{"model": "image classifier", "adamw_lr_other_params": 0.0012, "ema_decay": 0.999}
Rows from block 3 of a small image classifier, named by matrix and row number. Each number is 50 + 10 x the weight over its row's rms, rounded and kept within 0 to 99. All counts start at 0. After the name is the row's rms in percent of the matrix's.
After each channel's rows are labels from the 100 images, of 14848, where the channel reaches its highest value: "responds to" is what is common among them; "lies over" is the class under the peak. Only what is clearly more common there than usual is listed. The data: simulated telescope pictures of galaxies. In brackets: how many of the 100.
# conv: 3x3 conv (model.blocks.3.conv.weight, 192x96x3x3, each kernel summed), inputs 0-95

conv.156 103:44 49 34 48 47 50 34 38 52 53 49 50 64 30 45 38 52 40 42 47 55 54 59 44 45 60 49 47 47 41 69 38 35 55 55 56 57 61 73 27 55 50 47 37 56 74 36 43 43 50 52 84 50 44 39 59 38 37 63 45 42 55 45 38 38 36 51 50 48 40 57 40 45 59 36 55 57 47 71 58 43 53 60 48 48 71 46 55 46 55 54 50 50 41 54 54
responds to: lensed arc (100)
lies over: galaxy (100)

conv.150 100:42 47 63 47 36 47 54 54 45 55 46 50 66 45 45 38 30 55 43 45 48 57 36 36 37 46 42 42 37 40 63 53 60 50 42 40 32 38 31 62 56 31 55 56 48 50 54 36 63 47 53 47 43 48 53 41 39 69 44 45 45 32 26 40 37 70 43 37 43 56 63 61 57 37 64 46 67 44 50 54 63 58 53 54 51 41 62 54 51 59 46 44 40 29 48 53
responds to: irregular (52); round elliptical (48)
lies over: galaxy (79)

conv.139 090:47 56 65 26 37 51 40 19 51 41 52 51 51 51 61 51 53 30 53 66 50 56 49 56 36 54 41 42 49 39 45 42 57 47 49 55 60 42 58 64 49 54 49 57 52 42 61 60 49 51 42 30 51 51 59 39 56 56 39 59 62 43 61 50 33 49 56 49 54 40 52 59 43 50 46 36 48 57 25 67 54 40 62 54 65 45 54 57 48 41 55 34 42 50 18 53
responds to: merging pair (86)
lies over: galaxy (84)

conv.101 092:49 40 54 40 31 51 45 38 49 58 47 38 55 51 68 79 32 51 59 43 49 50 57 44 51 42 54 48 41 48 35 42 45 70 57 55 56 52 56 49 55 34 51 31 61 39 35 43 34 50 68 69 47 44 52 39 60 66 48 45 43 33 58 56 41 51 50 45 53 58 59 43 53 32 50 62 32 38 40 55 56 66 67 57 54 49 60 46 47 57 68 48 55 48 63 48
responds to: barred spiral (99); winding: anticlockwise outward (67); winding: clockwise outward (32)
lies over: galaxy (99)

conv.70 116:46 37 30 50 50 41 44 67 37 47 33 49 39 47 43 60 55 59 45 47 56 60 54 53 50 54 49 57 53 69 63 42 47 34 45 48 48 58 59 63 49 40 39 57 28 48 49 32 60 64 56 22 48 50 51 53 57 41 32 47 46 38 57 55 44 51 54 70 35 36 49 57 57 43 53 47 41 43 54 21 48 51 45 50 38 49 58 44 50 51 53 55 36 38 75 53
responds to: edge-on disc (100)
lies over: galaxy (99)

conv.85 108:44 35 58 43 50 54 46 38 61 65 51 54 27 36 53 50 23 39 51 48 39 39 50 43 53 65 41 46 48 40 32 53 66 54 34 58 59 53 33 70 69 48 62 65 50 44 73 46 41 57 58 44 46 75 50 43 41 52 48 48 48 55 50 56 46 47 58 37 63 36 44 50 49 52 53 45 53 48 46 53 54 41 64 66 50 33 60 56 31 53 58 58 52 51 41 52
responds to: merging pair (73)
lies over: galaxy (98)

conv.161 113:67 31 39 49 36 45 52 55 47 48 46 55 60 52 47 37 54 58 48 44 51 56 47 31 83 43 29 48 48 24 60 56 40 43 50 62 59 50 44 55 40 60 48 58 64 71 38 54 55 52 56 42 59 57 53 62 45 42 25 54 54 54 46 48 60 54 49 62 54 45 41 45 46 68 41 33 42 61 58 50 43 50 40 47 51 54 39 65 48 65 44 48 55 40 65 39
responds to: tilted (76); ring galaxy (55); barred spiral (45)
lies over: galaxy (43)

conv.56 083:51 53 26 37 48 56 61 60 49 31 60 48 53 55 54 44 46 59 43 45 48 31 44 55 70 52 57 54 57 47 51 47 42 53 31 48 29 59 32 42 46 40 51 63 37 43 36 31 50 49 57 38 41 75 47 34 57 60 45 40 59 59 46 49 37 48 61 41 48 54 45 56 43 45 38 43 53 34 34 42 53 38 52 54 57 40 44 49 54 64 42 63 25 43 43 56
responds to: two-armed spiral (97); winding: anticlockwise outward (55); winding: clockwise outward (45)
lies over: galaxy (62)

conv.91 113:40 57 50 56 65 59 48 50 40 58 41 61 60 47 61 42 50 58 34 44 47 57 38 39 30 46 51 34 39 45 67 78 47 58 38 41 36 44 43 51 36 39 51 61 42 39 57 45 53 53 42 64 49 38 47 58 49 75 55 33 50 52 47 48 24 67 42 47 53 42 46 52 51 44 67 31 66 47 45 56 58 52 52 52 59 43 43 58 52 51 36 40 42 52 34 40
responds to: irregular (94)
lies over: galaxy (47)

conv.19 129:45 41 54 39 40 44 48 56 43 56 38 38 43 59 53 46 31 39 54 43 43 43 72 35 54 53 50 68 46 46 42 57 55 46 34 43 46 42 35 44 40 32 50 62 46 23 55 35 49 61 51 31 56 44 52 52 63 58 45 50 59 51 49 57 54 54 50 55 43 24 41 42 55 48 60 58 67 72 65 43 39 55 50 53 48 36 40 45 27 63 48 50 37 52 56 42
responds to: tilted (51); many-armed spiral (50); ring galaxy (50); winding: anticlockwise outward (43)
lies over: galaxy (88)

conv.151 095:25 48 49 45 50 50 49 46 38 65 53 54 50 56 71 49 35 46 59 44 42 44 57 54 54 39 43 51 50 23 48 33 57 61 69 42 59 52 56 39 58 49 51 59 38 60 44 49 36 66 47 50 41 51 46 53 46 55 24 70 48 44 45 40 41 37 44 59 49 46 47 40 40 66 56 41 38 53 52 63 72 45 56 56 61 42 41 52 51 45 69 55 50 31 32 50
responds to: lensed arc (53); barred spiral (33)
lies over: galaxy (90)

conv.135 125:59 43 52 54 47 54 57 71 58 45 73 27 53 52 50 46 36 53 54 57 52 46 34 48 35 48 36 42 41 49 47 44 48 37 53 43 49 53 17 54 49 59 56 62 48 48 70 54 71 60 85 50 45 57 51 45 41 54 44 56 45 58 44 49 39 46 55 51 48 41 44 69 49 62 60 44 56 39 42 52 33 33 63 55 51 54 54 55 39 61 51 51 49 59 61 43
responds to: star cluster (87)
lies over: galaxy (72)

conv.169 104:46 60 54 34 42 61 38 41 53 49 46 25 29 52 45 53 44 53 72 58 41 55 43 73 38 44 53 73 53 44 25 56 58 41 47 37 61 51 42 49 49 42 48 42 39 34 51 55 39 52 41 33 53 46 47 38 54 29 60 59 62 58 63 46 66 54 51 53 41 48 53 39 48 43 51 68 44 48 70 38 55 58 52 51 44 41 39 63 41 53 50 58 54 59 59 46
responds to: two-armed spiral (100); winding: clockwise outward (90)
lies over: galaxy (100)

conv.37 105:47 65 34 47 50 57 69 58 43 48 36 81 68 59 55 52 54 57 44 28 63 51 50 50 49 45 56 49 49 61 47 33 54 43 53 37 62 55 47 54 46 39 36 38 52 56 52 56 53 49 48 29 46 53 32 53 53 64 62 57 40 46 54 27 32 43 61 31 54 71 42 53 43 52 39 48 62 45 49 48 44 35 50 54 60 44 50 61 66 38 53 37 52 39 45 47
responds to: irregular (99)
lies over: galaxy (66)

conv.16 149:57 54 49 55 50 42 60 63 52 41 63 43 51 54 56 55 57 50 45 47 61 56 53 46 48 48 33 49 61 52 53 47 42 41 60 38 55 41 44 50 34 70 45 62 58 60 69 56 64 69 69 50 45 56 49 50 39 53 30 67 49 46 54 54 49 49 60 54 66 34 32 58 54 69 60 49 50 68 32 43 40 30 49 68 36 56 46 24 42 51 48 47 41 62 50 40
responds to: star cluster (55); small (52); barred spiral (41); tilted (39)
lies over: galaxy (55)

conv.175 119:42 44 45 48 46 74 33 61 50 42 32 79 49 53 53 43 44 43 60 56 56 41 43 48 41 45 65 44 45 60 48 58 54 61 55 49 39 53 45 47 55 43 43 74 44 40 44 41 50 29 41 54 40 54 53 47 32 46 44 42 47 63 45 40 49 47 57 52 54 56 57 62 63 43 56 47 70 30 57 48 50 60 41 49 41 58 34 45 56 59 39 52 42 49 20 67
responds to: ring galaxy (59); irregular (28)
lies over: galaxy (50)

conv.48 077:54 54 40 77 66 46 39 73 51 49 55 49 44 55 58 53 52 54 42 43 52 34 45 56 55 40 42 50 48 31 64 34 53 29 62 58 49 52 44 31 44 69 49 50 53 61 32 43 52 52 57 41 40 43 48 34 36 48 29 39 35 40 45 46 44 46 55 47 69 40 61 49 37 43 49 53 41 47 49 61 62 41 38 42 38 60 41 54 48 47 60 48 56 49 32 65
responds to: lensed arc (44); star cluster (42)
lies over: galaxy (86)

conv.0 074:57 63 50 49 58 51 47 41 48 37 40 38 56 53 48 57 61 50 45 50 60 32 29 47 42 47 54 60 55 58 48 33 37 30 49 47 57 44 44 21 43 52 43 54 44 42 42 56 39 41 65 46 42 57 49 51 37 42 79 44 46 50 45 59 50 53 25 63 50 41 76 52 36 45 40 40 53 34 43 46 49 42 51 38 63 46 34 47 54 35 46 49 45 66 43 52
responds to: winding: clockwise outward (69); many-armed spiral (57); two-armed spiral (31)
lies over: galaxy (99)

conv.152 122:64 54 53 42 70 42 39 30 52 50 62 57 39 58 57 57 60 51 48 46 57 35 51 41 64 41 57 55 48 63 39 45 43 45 50 51 48 41 63 38 39 50 63 22 45 43 52 45 46 58 47 36 48 19 44 43 66 44 54 46 62 56 56 68 50 47 59 59 49 28 48 48 61 49 51 49 29 57 44 43 48 54 37 56 49 50 50 36 28 57 55 58 60 65 45 56
responds to: edge-on disc (93)
lies over: galaxy (93)

conv.64 103:46 45 36 54 47 54 43 37 45 59 43 53 58 44 44 56 86 58 45 47 63 46 43 54 49 54 45 50 41 65 47 42 49 47 45 49 37 46 55 37 60 46 50 55 46 37 40 46 57 51 42 33 55 53 46 50 54 56 42 41 48 68 61 41 50 33 52 74 49 59 51 32 83 29 42 49 49 34 43 44 46 56 32 44 42 50 38 57 48 50 72 52 38 45 48 40
responds to: edge-on disc (100)
lies over: galaxy (99)

conv.163 104:27 68 39 54 64 60 67 50 46 58 45 63 67 41 46 40 54 49 42 50 48 42 49 72 24 40 47 67 42 36 40 44 65 46 47 48 54 60 45 56 51 57 64 49 50 56 54 47 51 42 40 64 59 45 46 40 53 61 59 51 51 57 40 33 55 41 56 31 52 64 47 65 38 57 55 52 57 43 49 50 64 41 44 38 60 55 46 58 66 50 27 43 32 38 50 40
responds to: irregular (75)
lies over: galaxy (60)

conv.144 094:42 42 62 43 64 46 46 45 57 65 39 49 35 40 71 46 64 54 48 62 48 48 50 56 34 57 60 31 49 37 56 35 63 41 51 31 37 48 42 67 57 45 50 52 41 50 66 44 50 46 45 52 46 66 71 47 61 40 49 48 52 52 58 61 31 50 67 64 49 46 44 58 58 60 50 42 46 54 43 54 55 40 66 54 56 53 62 68 26 50 69 42 43 42 40 50
responds to: merging pair (100)
lies over: galaxy (100)

conv.36 089:43 54 62 41 65 40 52 32 60 48 31 63 43 58 50 36 46 52 42 48 31 36 44 63 41 52 69 33 58 35 48 58 51 57 37 66 40 52 39 46 46 41 36 35 38 42 67 34 57 48 39 47 43 57 45 45 55 60 60 43 41 33 61 44 50 63 50 47 48 64 51 50 48 50 53 39 62 52 33 36 70 57 40 45 50 42 50 61 56 41 39 56 44 30 48 50
responds to: many-armed spiral (99); winding: anticlockwise outward (53); winding: clockwise outward (47)
lies over: galaxy (87)

conv.117 104:60 39 54 44 33 65 48 50 61 27 57 47 45 66 45 81 57 54 46 52 49 46 38 44 65 53 37 55 42 60 57 68 39 54 60 57 43 54 40 40 53 56 49 48 55 60 32 51 37 40 55 33 47 50 56 52 42 54 25 43 51 48 38 55 57 54 60 48 56 32 49 47 50 55 52 56 61 71 57 44 51 40 56 49 64 69 43 38 46 56 48 41 64 64 40 62
responds to: ring galaxy (100)
lies over: galaxy (52)

conv.10 097:53 46 42 47 71 68 40 41 53 50 37 52 35 67 65 61 44 34 57 61 45 50 61 66 60 56 42 53 42 54 52 45 60 47 47 39 28 52 60 46 64 46 51 59 30 43 55 46 31 45 36 48 44 62 49 53 55 25 40 37 52 40 55 52 56 39 63 55 56 49 37 52 50 53 41 41 46 51 45 39 51 52 49 38 72 50 52 50 34 76 60 51 48 52 38 41
responds to: merging pair (94)
lies over: galaxy (55)

conv.72 095:54 67 47 53 39 56 47 63 55 54 36 78 65 49 49 44 53 60 28 45 50 42 57 47 53 46 58 45 34 43 50 59 53 65 31 30 42 36 49 45 40 68 34 49 45 48 46 43 54 54 50 44 50 61 50 42 33 69 57 67 45 31 48 33 44 64 58 42 47 55 49 67 37 49 45 30 54 38 46 60 59 55 43 42 53 46 56 55 65 48 53 43 56 38 44 60
responds to: irregular (59); barred spiral (41); winding: anticlockwise outward (41)
lies over: galaxy (46)

conv.2 124:58 41 50 59 63 41 35 63 51 45 53 43 48 58 54 41 41 46 61 45 67 45 34 46 28 68 62 51 49 42 40 41 53 53 50 52 45 48 31 57 52 44 34 56 53 52 53 37 75 38 59 36 35 49 47 51 30 67 33 42 41 46 57 53 45 50 52 40 64 38 54 53 50 47 56 57 74 42 58 50 33 42 60 56 45 56 37 30 58 55 39 46 31 54 49 43
responds to: round elliptical (52); star cluster (48)
lies over: galaxy (75)

conv.140 081:43 47 53 68 43 42 45 67 58 56 54 59 47 38 51 35 40 50 45 44 53 55 38 67 41 46 51 46 61 49 71 31 59 45 55 58 47 59 21 47 49 44 48 53 46 58 51 54 51 54 70 44 74 60 55 54 46 45 62 50 54 40 55 48 46 50 50 49 47 64 55 54 60 56 50 46 33 40 42 25 66 57 58 75 54 34 47 58 34 52 28 51 41 49 46 47
responds to: many-armed spiral (100); winding: anticlockwise outward (72)
lies over: galaxy (85)

conv.104 095:58 54 54 49 44 37 35 51 56 65 43 65 42 61 47 49 62 41 52 64 56 50 64 52 50 37 60 27 45 36 49 44 61 41 35 45 40 35 45 48 53 46 66 30 64 45 50 39 64 57 26 58 47 46 45 38 55 41 64 41 43 47 51 53 50 44 50 60 57 64 45 46 41 59 49 48 38 59 54 62 35 31 50 50 44 51 66 41 39 28 49 40 52 43 35 31
responds to: winding: clockwise outward (74); two-armed spiral (51); many-armed spiral (49)
lies over: galaxy (64)

conv.100 114:41 44 53 50 36 38 56 58 55 68 42 44 52 44 49 46 21 46 52 62 38 36 42 45 52 52 56 41 40 50 55 49 32 37 57 41 32 46 25 77 33 43 54 65 56 69 58 38 49 54 46 41 56 56 54 54 57 53 51 39 43 47 31 56 39 63 43 50 60 44 63 49 50 47 52 47 45 68 52 62 46 45 54 68 56 38 59 44 40 52 29 57 49 46 56 56
responds to: round elliptical (100)
lies over: galaxy (100)

conv.129 111:43 53 57 50 45 46 63 35 45 40 30 50 49 41 46 44 45 43 38 43 46 63 49 40 59 52 49 43 44 39 50 42 45 34 42 42 47 62 82 38 37 57 43 55 37 51 52 56 44 48 30 55 54 48 55 46 45 63 65 38 49 40 63 50 39 48 58 63 56 36 37 46 41 47 48 43 41 29 42 38 66 41 59 54 62 58 85 63 47 46 47 59 51 57 46 49
responds to: edge-on disc (79)
lies over: galaxy (39)

conv.115 098:50 37 51 58 41 55 47 42 45 46 55 59 57 40 38 57 35 65 41 40 56 68 35 52 55 52 78 63 28 46 44 42 43 50 43 54 50 47 66 48 58 57 57 54 43 43 46 43 54 49 31 39 57 63 46 51 60 79 46 49 59 58 39 45 53 52 38 60 50 61 46 61 39 34 34 37 49 33 41 36 43 44 49 42 58 45 36 56 56 54 61 61 34 49 53 67
responds to: barred spiral (100); winding: clockwise outward (72); tilted (50)
lies over: galaxy (50)

conv.131 091:52 61 49 46 65 55 60 54 39 60 49 43 52 60 39 43 50 61 40 34 59 58 64 38 52 39 29 57 36 38 53 48 40 39 37 54 52 39 54 61 35 63 47 46 46 51 37 42 45 54 43 49 62 40 53 43 41 58 31 57 49 47 51 42 55 53 61 82 58 41 34 51 58 60 57 60 39 66 31 49 58 50 42 47 28 45 46 56 36 58 53 53 38 45 70 42
responds to: barred spiral (100); winding: anticlockwise outward (56); winding: clockwise outward (44); tilted (38)
lies over: galaxy (83)

conv.51 098:59 46 41 34 37 49 31 54 60 75 45 37 43 31 53 46 36 42 70 53 41 51 40 55 54 52 55 49 58 54 46 54 64 27 46 59 38 36 44 54 53 37 54 54 63 51 67 48 44 61 51 56 40 58 63 55 27 40 54 54 64 48 26 53 44 59 47 35 57 47 53 64 60 49 49 50 41 65 51 69 39 50 55 61 45 52 43 58 39 44 50 48 56 43 44 39
responds to: round elliptical (98)
lies over: galaxy (100)

conv.166 100:53 40 34 47 71 36 41 41 56 54 48 42 37 70 58 55 54 51 39 40 37 50 52 60 45 52 35 61 53 36 41 46 52 38 31 51 54 44 63 45 40 42 47 53 41 32 40 45 44 45 26 54 45 38 46 49 53 58 47 66 66 43 44 46 46 36 49 55 47 36 36 45 40 69 52 52 44 60 59 39 57 38 40 42 68 49 53 61 53 50 35 38 26 39 57 45
responds to: winding: clockwise outward (49); tilted (46); many-armed spiral (45); winding: anticlockwise outward (40)
lies over: galaxy (75)

conv.159 087:69 55 72 44 37 46 67 51 43 51 52 38 17 45 54 51 50 51 45 47 38 55 43 43 45 49 46 34 63 38 19 52 33 35 56 39 40 42 46 56 47 58 48 42 61 52 45 45 51 55 51 53 64 60 38 54 33 55 44 34 53 43 46 49 53 57 49 49 58 46 37 53 53 51 55 49 40 34 55 65 51 37 61 49 37 43 52 24 43 48 37 56 37 54 43 39
responds to: small (60); tilted (57); ring galaxy (48); barred spiral (46)
lies over: galaxy (77)

conv.15 101:71 43 28 52 50 17 50 41 58 54 65 37 43 45 39 57 55 63 53 47 57 47 51 48 56 49 55 40 40 62 44 66 55 49 41 52 52 47 40 44 40 67 53 43 76 39 42 53 46 50 53 60 53 39 52 69 36 44 57 38 40 39 48 41 53 59 38 37 55 44 64 63 59 44 42 55 53 36 57 61 24 44 47 43 53 49 52 55 38 52 51 67 59 56 52 51
responds to: small (56); ring galaxy (47); barred spiral (41); tilted (41)
lies over: galaxy (60)

conv.133 112:62 54 39 57 52 51 51 62 46 33 51 40 51 61 59 43 70 44 53 37 60 50 23 50 22 41 50 37 54 57 31 45 49 46 43 35 53 53 25 57 37 61 43 56 54 60 58 46 65 56 55 42 36 45 36 41 52 57 48 36 40 44 57 44 41 41 56 53 52 65 38 55 53 49 64 45 43 37 40 52 41 48 66 58 54 68 47 46 50 47 39 53 32 44 47 36
responds to: star cluster (100)
lies over: galaxy (89)